config.toml
encoder_fused_qkv = true
encoder_moe_every = 1
decoder_layers = 12
decoder_head_dim = 64
adamw_lr_other_params = 0.0016
Rows from block 3 of the image encoder of a small image captioner, named by matrix and row number. Rows with one number within an expert belong to one neuron, the router's apart. Each number is 500 + 50 x the weight over its row's rms, rounded and kept within 0 to 999. All counts start at 0. Numbers have three digits each. After the name is the row's rms in percent of the matrix's.
After each expert's rows are labels from the 100 images, of 14976, where the router gives the expert most weight on average: "responds to" is what is common among them. Only what is clearly more common there than usual is listed. The data: rosettes with rotational symmetry.
# router: router (encoder.blocks.3.mlp.router.weight, 8x160, trained with AdamW), inputs 0-53
# gate: expert gate (encoder.blocks.3.mlp.gate, 8x160x160), inputs 0-53
# up: expert up (encoder.blocks.3.mlp.up, 8x160x160), inputs 0-53
# down: expert down (encoder.blocks.3.mlp.down, 8x160x160, transposed), outputs 0-53

# expert 0
router.0 096:414587490530571492424549553460515502514576615586466490449505476536573493494531601493424509430586486570560509436527481515534479480480515460486535478490562441520513
gate.0 104:489444566486504515454487525470541417441510359448500483561492501508507435529411581557506508492569534483526435615446548478581625504541477532466444362524508433545424
up.0 105:553544588520485500559542333540551527529536555556498513487487423602520544463527461521521485472518600522482551498540526439463367469454427485497529498435518491546552
down.0 099:536455486548625515494590512457415418511486595513502427529547485472543572547489534381495420553522501511503505543512384505572536513442554505511525492479568455570603
gate.1 071:542532493464577527484497542479483396529523448494529458487498526351521506586475470578518542536486469479562446481503361477418645558524524535439494491490512476476461
up.1 071:435540456526524439533540532477492468476419576428589454454453539564543576530514546622451493461483384499559468595589481453426521545533442467453484503524614527445474
down.1 070:575514533450548455455449513444544491456502428581457502542554569554491535522549581505454495486514462525401543473561408463491563445527527511573447451393570538474550
gate.2 102:467550503489519455510462588546526513436451459453484546460438471524421503495527516435482409523648499472558516363496482468517511455442467485605377555425594486508528
up.2 109:488523527546486555446470503495451420549496520519549464521563555429528527551465499517519581528444516463513435705500495597462513519542482397413538480514576552448512
down.2 115:446472478506430531502594505548496534481489543519450573500458538568580500513409513477505563435390488536625522523424482497516594497537453452497574494545380589500539
gate.3 100:424477531470548482501556593531473597456422496466428439482536476541481518513594539541442559523539457549539479531565424559485535437415500564523580474456522525565513
up.3 103:467502569545490518462516385403522442492456518498528538537539528477487557502452486494564582519499521474413484517529472418396560637481478472560531547477490542604536
down.3 101:478528475492448472521580501473554449459486469438464479491529474422493513554428412445505432426505401519439488523420404514521461502522488488444446508515488437491499
gate.4 092:445477485481559473536552494523512506506483413566455455538549456447516412466540572516507524606520567466470476508513510455472464639502648509546520474527519623448577
up.4 094:450506542424542572540451495440549445535395582508460520480494577530460545593517482547496506457520507519536431496500517465534472481502413458525574477461469487455574
down.4 099:432567506426500514427406547501454429457603539551416607530525463550568546470547517545495395484553539566491553544416547580615525499552446478553479487566523473412566
gate.5 101:524452516572456443569585495437550544531524530486522501492537469526611407465510462525567562525480563524503549495464516472472509494643498518453430433509442475508398
up.5 093:494506486566491566507603584491525545488544478532422574484493513469446429420548605430522542405564447507520501517557507467537506422490496560500475455552544499463447
down.5 101:485510543419571475505543459465546511489465416512445552465559509476472504481540430503499546485515586552509499446436429480539553482533454425482511570399566584568551
gate.6 106:499447532471475446477516454526481485505496430561517461431512538503419411552588475487471537504432533576540586527425439574467438490506528501527529556466513566526497
up.6 094:464414482564631612475448451501498513497532445508472538533451530466474459501359492560515516550515474588471442518458566493568543495467375574519485479569541534566419
down.6 097:527488480412529461477535538537477425524505494446536487491504539491505419472560467542576557471527522546472514432530577675544589433524522464498625454447408452521434
gate.7 088:516455471518483483458561598538432313401418470597451483567448576417502427420542457534506534545390501518534440431476508506532570577548515533501475453462502605540388
up.7 095:508461584529420544550493513541509531516483435504476537509500475506460466540523466410569456550507473478448509449508528397553419554435472489552554486483479532509441
down.7 095:591485529424520505495558444498567481519516575468507506455494476543530476464566420560557462484497545483466459533468569556556525542557514459544529511499424577501507
responds to: cool

# expert 3
router.3 098:499559465561548480490570524472417537542554564590534566480533562517503534443530547443430501499555400571550439445460518467622551373532516523511486551471560479437493
gate.0 095:560442510469517464476559485490469465495442520468492457493539455537447530546561451499418497579475537535470649554420473545476457477486490461472509498596526496503541
up.0 091:566460472556437462514439471514474514512434499514517488538474450404392512554470505534508406439486492487437367514472548469526614524488559451517493545465417414417443
down.0 096:479547488501499498520539490473429395552614414519394567425506456446437399532494498481566466455498423491452533497548503467484602528468483482559529569425508598486514
gate.1 103:569511468438473522453537468541477476437518402492596560585483421476501532512503510536503504387491522552462531482481507517502516538470406502490579569457508460497533
up.1 113:491438456502508422499443575591472441433421496470513480477504634511414495507562555492511532602419514475518507402454536548464569567512534437520572565503550469460492
down.1 115:578466488539492525476502446481469405453573539515488543468447631535519498485546477468438500475489553543550521433526438513468519554506506538469565477544488464402452
gate.2 097:497474477404507618565480421548492443517468503554499521590550518506557481517477556516568537460521548491478515456532596527507508526598552476487432534506416489497465
up.2 088:559472485593514390459526485524532492423480562496555591407490478492435497419486512530461479530492524507417541576552440490466498461465431503516530505485548500530523
down.2 089:468540512501534482497465456542531460496474439592523484461457482465545629495511428525488477556491552548568436380396446488472464602473519508483527407505527516502466
gate.3 065:543589473566496494528499477427459480568514469483532484599523502635518486479572455505486487527502414467400559506412519483495522552508450499543558463464662424578552
up.3 071:460491456476514478569493487431532510433441560437565560504495490414450517483545528519402520555402488489436471455457498429530497465511540470487527473474506475462539
down.3 068:392488462492547501542576565452415567504521414491537537431544434594516598537484502420479481496516422529580453559550524560530430490480558485503443519591521586536523
gate.4 113:542494513499452505524438446518478466497561531449519479601530561484408361477510524568519486487485512542527544375494442365479581498447491510463490432553569542546521
up.4 112:545426517600434478570519508501414487493457546455638396457499476475499510559468522520491502574473505487462529616553535430529585508567463480543516527529454421495536
down.4 103:545514456411545481528520463493454576541437519493441560498424497477512497513592545401433491507556487468424498496445472528503503507489582437495552501509517549545512
gate.5 102:365459515522426505501528504399514436487538470566556418519518541519436567570461479524526453499486447593491521522564422457483446482443546456520479531535383453526496
up.5 103:550423566554470501470496507482508612493409545508510513386562433531501486486492486380468541522457415416581464548509583504458525476444482437468455453532513500476526
down.5 103:457432421361485476539425452408536583398538497513475545511547460511497530526505473478570537497468515455615435554582466498377572642436453488536555491496547559556411
gate.6 116:531430536526439538523509546499504492545505543470487489480541585494450470535502456487383455491564496536389510420476496547459393506607481468449469496452598513422403
up.6 109:594464640462516532533450556491565348510533466425462510432537508517533470487483544436404450533506606478511446520480477489632456475492532524505522525543446555453412
down.6 105:508555432609476385585473512609469453466535480520403526538481520488544475581421437535518552436546448443507511475499433503400546500601593522525479414500538508465548
gate.7 092:466515474502534435464552446498552445480505549428591446409561527543510563416574469537442525452554498434515492511581384486533471550496481483488598554486547440504468
up.7 096:506491491503476520442458456539567544547579552556471519486499536486552533536463509572488519531523460571575518500491479585498564538520540364595431428476473518545502
down.7 097:551426424486475530527487415503527470534409488448474546441408482491544517415550526608461479519498461359580490492476578543518491484501521518426447488486476506534430
responds to: earthy

# expert 6
router.6 109:502540487524565473482603503500593499590499548609584494393521495509560555481544567466506448490575478607486451486477497508583567393498595472458498563547501527440469
gate.0 103:474493581479526516560504481595461503536432439457418599581492494495545496514386514523412469501522532485504505423409506476455427535529500530553480527566519543413506
up.0 100:541574472473491466490555413513540506518526464539431499479462543504441432551403512474529515455489466495567684596536526528543496521503488461476495435591551542406475
down.0 101:523390542456645478469572569595522494488414452497507455525388479539462472614503418479511577478497493525562562465448420493454564462392502477471523467461446482535512
gate.1 108:433493576566460538500453506503503486485452492507481474515467509591466470578534475474520499421481523446503406583494520536507476507389537410429550407513491501531618
up.1 108:495460519520489418486506584587571443444478579560456378440523471595491459519481510533546417439469503432565373492541511469449463515484518513506567458356446446474439
down.1 105:606591517479571542453424462532479508498497534523555388448354602402535545541481436586542544561546506548472489441451510440491464513564468473450399487439544558598498
gate.2 088:495438511498468492472511468501490570342534602466433579507474496443470435415467563468474445546493436500426535550552562436455435542435492452391427508529511555466451
up.2 106:504534501528453385534514538609463411444430565448492513465547568569555524550514557590577525475355554514529495526488529436400537452552516465457510491453499445523518
down.2 099:512550456502441479434509482524513535521502441507523501470588452472588493476514457517461489500566407504473559483550496420560516462537557557575455516580525495489512
gate.3 093:485459390538508379403494498484446484558485462565491501502520507443524384395562482625471545469460537552513609470496553507460475486386497517491490564450440494498513
up.3 097:565435437572536468473418485501488559445542447604483534470473517524496401459589569498435430445489592619452487476504508467505516462488404467503429557593472456462593
down.3 103:461455528483447508454469519519495477559550512602537536518459593487445509442481394632526529384565474519458540532592493487521509451535462402508518489543445471409534
gate.4 103:452490540602445475618483443485541491441503500528572416533454547392539528489599508434479477509522457585555469517526572540490464477507542560490492561531468555433491
up.4 101:458487547420517458569512570514538433549496510652425498539609445358467487433426501522508437600458493565545387486474551401472556484472455535431510508542505543471507
down.4 108:538466449474438559603461440510558496534573549554556416480469452489488573518436550592402545436527408446478529535382457496433555551464528511536496432525461441479523
gate.5 107:575490532477484572436498525449504542507488483600549501411458567512483471483419520435478542507497523480537558459460420497539500494587504448484464427530537483484573
up.5 107:518526488544497489501510567437472410517565606456517545596504617385503493522469530585514481513503459461577539495552454451492576477509443419492558542560537541463437
down.5 105:558477582520442608511534456506459538550437521503473567565489463497498577540516502530564442431479478522427461446436495423449460555507464476529542500564539582515494
gate.6 100:459438547482469515515413543461568456475449429548542496509491526483519460371544490484536528490525486540477523528633444456526478570440484557505402468430496616519369
up.6 104:521500510529475558470513516462622529452482580527518527460525412619506509521428510468433544423472551474449541474510517479536496432507548557445468606474479473483603
down.6 110:529464593582566459455469584580509497559517546546504517427552442497528521472487409533473534493549462483570576500555552499518450520437434528539562530529529514497441
gate.7 107:521454538499418492524455488468561501489549455477472521624551508590418501457503530535590528489510525517405568466492478538535590589512405459343556511487454607508440
up.7 105:473485516528426524516453508437581472501477557560522443539440509491442452529580534619490474448555591493515480467489469465484564621494373493419490505495492463574507
down.7 103:469542472497523499459478527467454471562427515480555589447509432625447470492573480487429434498531501453560433576545579549503484493508529478425472500467488350481561
responds to: earthy

# expert 5
router.5 097:463628478543594501462606551497455461523523539585541523433502488584550543471498562478505480441594455514517469463512527486568561441480529550425537519457524397461475
gate.0 105:484500421544481546472547550519450496481504497497519458514449540518451439535470532522496554480547495552533605510553433508474478493468427544508451421540515527495480
up.0 103:466423506491494458458550528565439411516415449369514549508572502430509520440466508579504540493524504487514517562564484467489517561498478491422488464564536563557597
down.0 101:359472509457514528434491474506590434597510459481493515422396499500518466504534502463476483484544551440513455496463514552607440494469512470430563530552550518469475
gate.1 080:490464515537523508506590569550486497554579483491487512512479574511523412429516468549488542459417538494465546453489493476437489491556582501496391453426552572476578
up.1 071:556607457447481448501497612561548504477542469469540538514511587463431484474413528556476539442473513408465554534496506461483512472510453500470521512465500523429538
down.1 067:561449421522537542550411545442452511481488477482462477540452526478447452481450478613437470597404533535465578517438560463424469597485503521527532481504521477584600
gate.2 107:511442424535457497489503550478492440486493508545534501553610496461538502508478460486471388520445521514467454505519527507504437494521512482635478459500529518450495
up.2 113:490516437508677514543508456483416476474525517474474447526397491493539482549534490514566524383504428455520560508502472497538582430458540557479542516503471475468478
down.2 106:472537603406485527513437449497496532560540529497507554486587430543508555521393578503398427495557590453495474407423531409523555498494487524480552500524537471548478
gate.3 102:479490450556405483485481467513413524538454535607533502487463609469546504561610437413513496421450437533591470520480485535512484518454513502569474501511562464490520
up.3 094:549520495540500519436501510530502542549524489456517530535485487424539536475561434524543450501432486497510474556496450425497375477481498535483469488604525541563516
down.3 093:448589477571484478456580583558381470479457530512516552485457431448450583500471504432468543554537538493430567568525438433477531427492490524568491491487501456426356
gate.4 108:478412455511538431565523480537423474469558419374428462557506512484480540559572459473466526471445487508453474559503493473450618606532565531521409467475512577447546
up.4 107:545414545428488445578550516478474487456460483489421548474525554457528492529527492493479480425492523432556573428526499497561573541510494530487466495471507461504537
down.4 097:507483413438411508562474485577486512531479500496460539502520415541464457540467600444547444490577510528516512529565516435569456423516575551434460537480649468533481
gate.5 075:455393517542463525513474521495576487461526403534414413602569475464514492585470479502490559514531460560541544495542498570468476561433494541595550482563511452455466
up.5 093:505431542480499373512504492578505517492533552407513570368459470497509519508572517505408523448441485446508532453429576451546480425553580448442413510503484526471575
down.5 091:571473523520517575462495520497483483529568456483515427470561559487505489504482503605473408528533472525483431479528474447599519499519627513481536412511636478435503
gate.6 102:498398523520593497490557427561500526516488533463441490523527459541546482548495475504517552503504548487400474434476516501498497558510536534459506527507434514602474
up.6 104:564514530602515522509476513497405408504535541484444474475501595585551603502534506541486480505515471450468532492556534476565496444397439500549486475434470532454504
down.6 102:441501473449499513633500587467532574445541416496514553534484530567531500440479512565624520506493499488457547416501462516504604525519515480602516521517637552570511
gate.7 094:497481535515478413528509532515484492504576422432550461513490487530541580583485537487418453570554486557500540496479526447494539536509406433492564431489519554561541
up.7 084:505465495492467427569449560452579513383558451456558552502522461522434479468480432442465391545503539468489512479490530447496575448506462535509502415510502628457494
down.7 089:464527589529504543604529498513519482473431539417505552538429494660483530477501462535518502507456549502586521509420471512526489519460519417538479491506563556484473
responds to: pastel

# expert 4
router.4 097:468576524500572519466554492417448558552600508541456561466500535504537528480546479457452527475557354540467467539519507478604561461509557464510501511491528485456484
gate.0 119:525540557418524509498451517561483432504497495424459641546516440537562384352413615548539584498477523506505445492463550543429512534499488442534479449521461589481534
up.0 102:525503599460608505461432549579444494495468501388546566469510383509534465449403611567552462457566462442475488499562561555468481556484504511521549499487422543521577
down.0 116:504483504517427425495477404499405520533467453557416573502454372544548491565575539476473441502501550547482416452514444542609550463546443504503468457526468579523447
gate.1 095:514394515404507451457396468496537469503480609432504491566575461483528547525523489537479541459437474501543445513531557467465492567536525389403484529531451446497457
up.1 098:558496510422482496480508547569492549499523483416493485577506603507527521366487511514562466511546471519576497424494534456463546521520556577490383469460419530573470
down.1 100:554547601524391567460479531550438607455477523538527561517508482444472441543494456462564505512518529506433466534479486480435562489478500453541490520567506551475496
gate.2 102:538514562497569450461465482543498555426455453499534572534487409461586479434388549564493559463507541482605516523429408526462590487513497487393446513479548529499486
up.2 104:607465410483453521481530584522477593557436576534495445425501515473585573494506538518505365488461529405525486499606498406593471515506558508470497504560482511567499
down.2 107:486554532563457543420496551483510526471586471475519448568595527537478459518530493536416503450499527429479597486545529464540485527479519600445513438433468457531430
gate.3 079:506550492459525400494529601453459511435515442411475504566425492425438476496475507543550533439472477540421428546545607535496582492541457481490470544439573541535569
up.3 078:604414549555431524543519497460474544534574469579422496542588458487495481513562521503573586533436502450564518490536452469531418546528429451492595575432501456486473
down.3 068:475510528563502553455469360517463490515491600571428493637524515572592585464447537505453504476556426417480459571561549564550513504550575473458526455378426552428496
gate.4 108:609534539503449456477500541476395534461573523641529529589530468472487476494401486405442547590520542501563499484501498565517474375471456513478520517430561538473485
up.4 112:506434471461423454453452582491396509462490564466500489522470523464502441479454537521410478597499474471394505488534469465473415416416487463498461503461550547527450
down.4 110:507635561527473526510529515512458537501505460654476434458487516512526435511511547539500448463582586450544545413487555563464546507492485459434591482457508462530461
gate.5 110:515482395518476501508442380526546554429489542478549435443524500507485484539502499520471490444440445400498545514484508446549497482460486480600569530463543488528534
up.5 110:493478462547508520568567502474545520449483471465471463505509543475462510476620480470503522504533570439496452519508434368504487469442432496453461459488399547483461
down.5 119:545480591474535599459520491563492540507544447498500466550530520433464505545475469469431533406378473486516578501473523509482546509620522610617421493537384521549516
gate.6 095:487468532541410472495584513541479579514536458462557448553477536529503519464430578490456530495512465549552540528506554508440453525514500509503593494443597526454479
up.6 098:425473511531553535446471448435536446505472535590469488475472481446539552590495502532482527609524544511605496484478530572470536476491400479497478475531391600561490
down.6 097:486474492461542470500474453461550501551527506543455505444514536524512476607451602413478529533425409392503540522506521546580632513497581533420383512540521447484373
gate.7 090:551480509494432514469532383504529522519495657492534411527453548430538487574413519552449501587502409556576556534454472500480531563494494373518460479490480509456525
up.7 098:587536515430529456441571420528519512496506463648497524484507432465503540466561548518517466390521559493547462421476464500438462467361463543465554507525427528561452
down.7 102:593462500498455489504471499566531537505460541482455530577473468622467477543464497584381434527525450514526499558502513526484513521540459531499472579520506631479452
responds to: earthy

# expert 7
router.7 108:480640506546586452399602557481570508561575558579572522392524503558510531463504506487476460457575423525494483459515496533612548463532616518480523516495560439488492
gate.0 104:413465490446520445526511461465500465462460415425555449597540476519436541463440562479444448498438592515557498467463499559478546493459550480565512436460437506481409
up.0 114:444448464481519482474478558584501457518548435401484385501408527559491503425492617428514488460561489486473495544495524539470480485519550518456499578528636467526427
down.0 101:527499433454515543392504503490468518570502535471476455479487596430424425459472536454441598575409465514513505476520480421465521484539461486476521486506559498603482
gate.1 113:505432491470405541565533456396541481456477499457505513480500593518447521427387527443488587472523521561508412457492441424463504475494608560551569471474493548473546
up.1 113:544467500589529444443559444469583552522533454493520543482535493529537498538592540590584601455520532397476458491537483498454448564538378564506432450469492505465484
down.1 109:522595476468522554614550499535491551505509456517353559567448495524505518560523473472429523534515500550399536464470381494486532517561472516584484459535537558442469
gate.2 097:512476493433508531416342455499488495539538452459479529565513475461537393536414575482512486508471500530504416511559420494510564548468501530450467429552482460476532
up.2 089:492457479335468508430455567490414562503562488489443567564567512569513504400503522518431486570411518529555472414470447502459566461484552562475509515505512563524479
down.2 083:418508553445488493526471508487448500501349495516450590569558587486476517490601593489460476564486491563515514537487504490448365542557617457528505448492526503391491
gate.3 092:492479541400424525497520498497403502487502443547578520475463524463455503500515551378530551515427496515501466552567468544509491531390518527505564556434457459407445
up.3 103:442459569460523492573546524406489437482438556454538467414452562547525614416441510492486439526508524528506471564469497537579478574471419469549473570449415458446485
down.3 105:508485541565511521492497480477457488596509428525576544418545578554461440494501566537580533531531520516443516483503441579471503434457512547477453338475469518565485
gate.4 100:503428578459526433426519486460576464525591493475562478539471398543547440438513527495547457494518517604465513528451515503484445509519617509526557478545521536589538
up.4 110:455508544572493428480466435510464393491516474455488459473449545562499422448524534590467650570543559480554548426456482514523431523551516540557499461498557557462455
down.4 097:435496572507556455512500528563658517485517542572449367471461432485568502497464524556534470469551502476491552502506514529592493532540496463529433506441414539516390
gate.5 110:423504458421515480535423414585491545486536485418505531490463445489549555476476535535493422540469436503517428470543485417460548482604446526508464497543533475565500
up.5 098:471574549527511559529451530526589570497488538380501480496497452509536442511424444535469437483434437486508454571506503530445412512530615504533499396497537567547535
down.5 108:498529478440510573516473457465482520566473414538649436513515510506457450562560517553567473490515550430535424507597464509517457445412495560616487539556533453576434
gate.6 090:545434480477448605464527419503505564531511463479502592598506471504522430406550421413476437489479538554477448419459512459428508491533503476548409489577631566514476
up.6 088:479479506524553487462528452418532443486606552493493532424490372453555579578421455530493572530469490458448484475494484466449492511480510568554488496460452445490411
down.6 098:487534494557533472551532538446526453495491495511547505570498445518576553535452485463476523508534548497512530533523519539535496551480521570505612571529517498485493
gate.7 092:487470536492380409512594518410438533546528414445570449513406583499508434426449493616574530500470526434576510555526432482453450551470538563498493554504605537499516
up.7 083:470532493530469487490400556507513563479371548538498535471432488574554482517545541455530544481549474471453431548446505432410502516491468487462530485482533459450485
down.7 086:533547456542523563613630443615614526404525582483507506504502445441484505558520560468467445563568527518512520606542453532407480602538478531512522471565539465440542
responds to: cool

# expert 2
router.2 106:462597464526586468436582516481487478606545465605565531439489466558543536505543545473480428499528448489468466512524575489532546403500561472457598485517535431460501
gate.0 095:508423430456533405403442421423487569488552572461510534502408502543508540473451546418492477516470511515631488481509483519449500442501473511494507450539531455603478
up.0 101:505524513427504382433441398514510428538561532517584506448480454505531489511529495480476553492538541457526557466501490462506553502465500425507481503545490505558511
down.0 096:520522435536483446602478516548563468510490451507515456494416535562489558454566517495471484506502599558461617469498568545471469529524475491527426475520468544501476
gate.1 107:487489386520517515542532498404552484525474461447540521508479480537528486507466543435469511435434505493539445466446450455570555535552504496509525515499445657525602
up.1 103:573562511500428420503408466546431561541555492597418604461514493406538406461475542489491556539538457555509568574548577574465518483474506439514512400519489510491409
down.1 103:541577326488552384501600516573484537583535496482493587517445500535461549531552486465469509558479461544475521520489480495406403530502495459468598478504406565539536
gate.2 107:566520453545486502553464477443451482489462400518502529423462489595539483527534461468582508446602493540419641459548510448579553512473446523461472458568574508537507
up.2 110:475496498518517489464479452446498553529445404636434522437540502584542539507568508528580456454547456530483551428494524375486516506507486607436567433586566531567570
down.2 111:498527372466476533529430605486498551407544479468446485514462502620467535444444519451479403502462519566481433404439535501462554478471439403412561473493437619464447
gate.3 097:496398470516489455550430404561624481444554396575547536582462527474459436446579545490474525564498540504467535427462414397485524510457543537451529456467584530462531
up.3 099:468470436569460517500449442614546473500474504512477526590449428546478528523434561424588432529600471510506519439465514430535557486494491465545541499524531531541547
down.3 105:510486527531509522414482525442511465568546474570538516555485517513442398510612487448445483560540539473513475481572500439543568462557546466466497396427471561679525
gate.4 100:487418535425516498512576506464397543518458529557575461533520412431425488448528397471465522525488539521533514468523442466540395445520609502472473537482449471472489
up.4 100:501573452505465497488436427475563465561560570515439541491428572546531483548505496473510481454456488547593522480513534549462575534522470447565580481475493553592454
down.4 107:565502554506548505466448567470479499507467460546453468561510535588405519497482490510539529419508458496590537600472418481428444431560552526497480484381541588431554
gate.5 113:537504522484457635505538472580553502473394531484522530551447437540473449560479506474453616529440433485535593517431543496495573488508476503482407506485539480433509
up.5 107:457458444526592451465436463451523497478484514554649498496500561434501515478530432480520484471551551504512433415547448449498541497464608523480537492444514500560453
down.5 107:482422437479536521448488473409442506549482497483555524482503545521569538499521474519393504510497457472542506519502461402425502499545485464539539484608392392597384
gate.6 098:510473443577375431493436463351600538569511538485509485521410514455532491559482587526446530483518514618579447500585498555475503536448427447559538421455427571530529
up.6 095:456557532513592465470591535477512484422519536466539398509509508519495577531542426506395503640584517520592529534443515515543474603565502502493490513627582550547529
down.6 096:458497512493385562572488422514494514540538499397474451509507520511569525496603433537569528544602500499536464488457422465497406498538576548445517434563495474465408
gate.7 116:411425507560508504549551403533569552464564374474541388452440532426463584438532434556476527542489506410536495536527438479555464503484551473441479509542420559586487
up.7 116:451527514491585502434445493413446467556538414534515451520518482487459499451487469505559523569538487492416468477469551456513484425485517500531440524437479420529432
down.7 115:550457555591454495644522496493489469559401437474468571412405462501501432518471480505527492538496550461418452567453522485471565436529448488553425581459565479598456
responds to: warm

# expert 1
router.1 090:475487476544566442361575482463499544552592572557575538375545498462512526443504587567425490510581404564543487442496486481526553411495561497440504538516527480514459
gate.0 110:512476509555522496543477466512453424414525472533558514544427512512493582465409530529562605566478513435472549501460499455454540444499555521485370494501493523597532
up.0 110:502421494504491515514567474455568573556448494425502523519545496504507410472567488482401418535511492597516478420598520541507512494471382486555532481505521477421544
down.0 116:453481531502395542631512471520538501524487483544486416404554519505410441472410483470525592441449576494633422464513488434606505602387598506558525439518551569517491
gate.1 108:480488533529482492528513511592572469441514433505404476504478517451471430465454512484453497531575557691493482555387481469564526572398440527460429615517536538574482
up.1 106:509520486544412457486505468500479460484509475541482524523456548463520570527548421458462386623466563482541432533469645411414565408560539565493533481433419567498544
down.1 103:490506435571506496545437516601518442482515535550584501475483539504413523480566434483479597478490486544439517511498425516498481453443594395462439533484526452577491
gate.2 103:485533516554497428564560648470514496487478421500470480490439527436495401489470496489515503507497499640509491525508534412500546472483511447422431520443561526553522
up.2 104:506480457438532573452458509504515543531430392516493460471533425623573428563580499491501503499488482404533522372463533589509467522480474545529474509571406500472454
down.2 113:496486500486418531523477548510516574575525514591589540486503521446567512447465573475551454494503505510485487505572413405468561392533510435453517473511508577538474
gate.3 102:460455517517489489443434447453546420451504456509520479523510530450574380411503484456525536511489464493450522479496469522551496508508525505504532462502487599594504
up.3 105:508469545525615497534543473519445586453498469513477487509490531510432503493530403456550532518504463502496517410533450565565562603474510502597404462478440460465491
down.3 090:555464402388543476524507468592554447505520528449497479473464479504468531570583487558513549535406589557480513520452452580502497481505527548512499627499501446510483
gate.4 087:500458444469566548463571446429464469523503551510440509587407526533516444511496532496537430450509466498459522583453446508372545546498476450497503566471444592440618
up.4 081:583451435464523495480449536492381558464514504488427547550503403451527456487487495482578539471557517603598553532451528479458510410394451512450512462530391533488579
down.4 077:477537388519430580503555472475475439532566477534499583578457428499525487503522561468439525463442582480517434450510460621503476433387410508477542483487569475594472
gate.5 102:547524518466433490503450530513524529430468502465447474603485397405462442522514468540471479505530504424528564530527484475528477503474496508433431521535479514477430
up.5 098:499542481565558431551397497489533554488543597532446466462497525474435557504501518528482433431472484432554467506502495599561427576434505497519517497500493463516456
down.5 107:478568433441472504476562565528510551502450412464424498486497527552557559539453472452570439485502512503411497427564598413479553563524480535478558518504452580405563
gate.6 108:544547466493513501493507479457464514416487467439509482489498511487585551437460483468517452529456469496475480400493469424512417439553436524580547583534611444559415
up.6 108:545524501536517505510520447555466466489517401430478532448478427472619411471493517547504513470541450578508547509431579437540609614487539569468440519521442487492582
down.6 108:462456419494493409489558438529416504481457461424576427601516523464485536454444471607511512499518526531418477505557429467494553609517442480438472526443418434531560
gate.7 106:442513503509512497445523479457441486588481470531496608503419506386513517482510484511536555507476504491466515498458483564486526424456508511471313495482456581452408
up.7 097:635498601466495556526501477578504491437409479530516505482534475528520490455531452471472509514472498476468514505510452539511500532487451530456557503588458439429514
down.7 108:423552494496448485451456582452504496566517490529456619485476565474465524583492465577474519526451538480526521491554447544540467409485531537518509534513492623663513
responds to: grey; dark